config = dict(
    norm='layernorm',
    fused_qkv=True,
    qk_norm=False,
    parallel_block=True,
    orthogonalizer='newton_schulz_5',
    max_steps=8200,
    batch_size=64,
    warmup_steps=410,
)
Rows from block 7 of a small autoregressive pixel model, named by matrix and row number. Rows with one number belong to one neuron. Each number is 500 + 50 x the weight over its row's rms, rounded and kept within 0 to 999. All counts start at 0. Numbers have three digits each.
After each neuron's rows are labels from the 100 images, of 14976, where the neuron reaches its largest size: "top examples" is what is common among them. Only what is clearly more common there than usual is listed. The data: single toy objects rendered from many sides on busy backdrops.
# gate: MLP gate (model.blocks.7.mlp.gate.weight, 512x128), inputs 0-63
# fc1: MLP up (model.blocks.7.mlp.fc1.weight, 512x128), inputs 0-63
# fc2: MLP down (model.blocks.7.mlp.fc2.weight, 128x512, transposed), outputs 0-63

gate.238:536502465495517495448523503454411540467428468570536473505515487475536492621504555504515488433590513490431454522475468495412545432418456559548520505608470488544517640455436358521536588414463542
fc1.238:527446489524509561576482468503578428544510498481461531498548548487477482441457509517530505546476415481517575459498505479589393508585506554495465515407521490495456417496590548569423452579537465
fc2.238:533542519448512479484486533471423591470487433574476475557458453519499481554597526482526459447602500549428431529453557482428502423394486469573475468568525539527450552549464445532453508351511450
top examples: green

gate.68:479527567524448545535464461466482537412591467596368546579487481454542467478401336476490552435493556493517433445529582460499519490509553565451455533512494509435425501577479526569572466612556542
fc1.68:525522457548474520439548462495514465512453468512560600460538492525530471570443501481596459543437533499519493535529423593486451484429528548470536497439533538428595448419493543440474481372484525
fc2.68:523507377472409422542586511443552540458529496515431617513491451430479495519518592520526495478479512441471539429443484502499539503498570496436516490544489462503426505540516479517535439601496542
top examples: yellow

gate.463:485428473518485512553512494493545464523453477586448540493508465504560454461554536405588564510498504500489442472488522508551461446507574513577496562587536459471457504405538569567461507483485466
fc1.463:378537524501559558487529491519448496530522523527554498490435509522540492551515585473436536498509540507554408606556490406586507426432505579522493540480545453507495400589552517528455440486521561
fc2.463:457391500430469423465482567525504446472563508543498557488510449518500480449496512511508510504561547509523457443410489479458537446533497495508552481569434479487550661415525555436484516508420484
top examples: teal

gate.43:521482497397456492566460506533442458505512526459443523470507490486422496442520445401594534553484433523554563503457440533562418473464447475488481524510471433496589496540467521498482449412487398
fc1.43:496530542416601496488467456530464494461413550574451558471549518501521481412499528544536478515507516491485594454487453501507422514483469453568506602422589423419449569529464427508509595482438488
fc2.43:516462495614467497458533476473521453485502541562532437538460554592492553494467520516412426345532492563457461488572548514494517526549516557454504533515537505615389454529507514512495457528518547
top examples: yellow; teal

gate.175:434525543437520557529498484494596528527460533449498601457457465541517479449528580446491594542472480570531485446452471510498525505507386491566586533507418531469426445532412479536489468455574453
fc1.175:485466432575562475525491485569397464529469585562508452526431513568498534458463443503474571488433444546490524446486478498474534499537512487628547441472483581392578491517436478440546472491528452
fc2.175:534439531483492588618498570574509515518479482510428450499447493546444488564499546459551483460515505463515529547482498525471482501570491468469468490576552643378493506524571415411514570477549544
top examples: yellow

gate.351:480491516419507580485528560521544485502546532580434520447535547517533461443491529479525469514511524595503590492469418529513508407475526522457517510435539505393567401456513405554557474387446505
fc1.351:452479529524514437501573535490482542435603504518506461456503419500600412592467491504519562559476440478466494510438473493490537427469386503474549469398383518466470518487571503531516435426454596
fc2.351:426485526549602522519476379526511533523462519493447557437533397428490532544457423580483442524462520495481477483475499519455558521449419538573561418440469599502489512480526511506504504589520559
top examples: green

gate.319:448482499592451456523490459517515537509566520511432510491446470518483575553539471529477488464516435444585513549563582520432682576467542513417445487512614518488575445416494562473439431495534489
fc1.319:571472450505484604460536361438535465522482449491479439472523529485444526457614513567449497522528557510468613551532521510582516464434555527483468491466488462609520466459613493446420495481480481
fc2.319:495457472421418409534488600577495522421507512476516521572588479544607522421466484435545506409478577448537463565499485552480535483541442460466510498503414464469434492573586561528609499495470530
top examples: green

gate.42:614608472433413502512492399504545434496564576471464452568444636536568501509501425515453459467463519452380438552600524521442568486507609479587490569550585440491440499468497506444520382485581556
fc1.42:557560444550539576508612485502601536499505570479398399562449554490567437502596564480378479477530439389383476499472475412505489445491568516486504428462563466502556562438605497482530434507504521
fc2.42:430463582535497438480577525555420552468479411461493495434460493528460527479446536501556466491452534495505576563478617544496392456546356500465522557483498479497490411476509499506466496507487465
top examples: green

gate.501:478567501511475607521542546473380518533405448570559509564495465507438540506564462503497484544482493430532611590502499513510475472531556503584532516577555460467468352546508525594438489457399488
fc1.501:481458496439505437473472554492504475488586524416455508464464585472591451451455519558501446518572411525529464452534485443520491503505509497435469475445513513515472591450525456399507534513533473
fc2.501:480526429570479461417575492506476573610453405555502532465547515436529501494441448566524453503508528451478576499472570567451501506564447454568510529531453520453424417515455552570513535518559519
top examples: green

gate.361:408538446629503457543569523434411518445592512546536496562436452509462526437481627573438531498533497462430479505519570464494491495402548534521514466512569507450541398568466434550474434501565504
fc1.361:449561556434510441571420415522572509593472493501474533474507409459504441475495334514503564471460533575457606464505539506491565550582492502455483579487385361511577465556564533523495557422489467
fc2.361:513486438455540485511537506469462443492402561451542439570514533527450438622561656413443509463499459395549432496497481481480506480469451491475555465492545534430474419474447543508522517458429522
top examples: green

gate.101:519537488566447555599520514523531493446529401459474530513489480489524538478519548418515570532526507539400471519463517435456554490554515485542400500516501399489547416513570562505600431452590564
fc1.101:472531543525584439489522485470393471563549476460541532472527481429460496514478458501570527515584490535579491566462522534500454524399534490474532445493550548416511473534533417502472494465432515
fc2.101:492517434452416589516489642550561493463465575468544504523550504534552452417499560539442490482462549515448484535520545455472550440606465515496432520385528485511510559570561478548502450541514556
top examples: yellow; green

gate.14:479557475521513446590467475417573518512448584446527466581497589597510564386490511549549440457448487423564589464480473499541556507509406493492518537478554522487479503437536552548473423508457493
fc1.14:492500493493384494578514631428509501545493378544479493457548512564467525575516512547520454533526543550514563537481566482481365425473507555527537459478508474482473494484547583461492500475551475
fc2.14:524461556491530455570484501422506447484452540456482554495465405501479517551395585369532537540553468473514506530562523503484567563413467496455415521547496422498512527513451527522541430553465470
top examples: yellow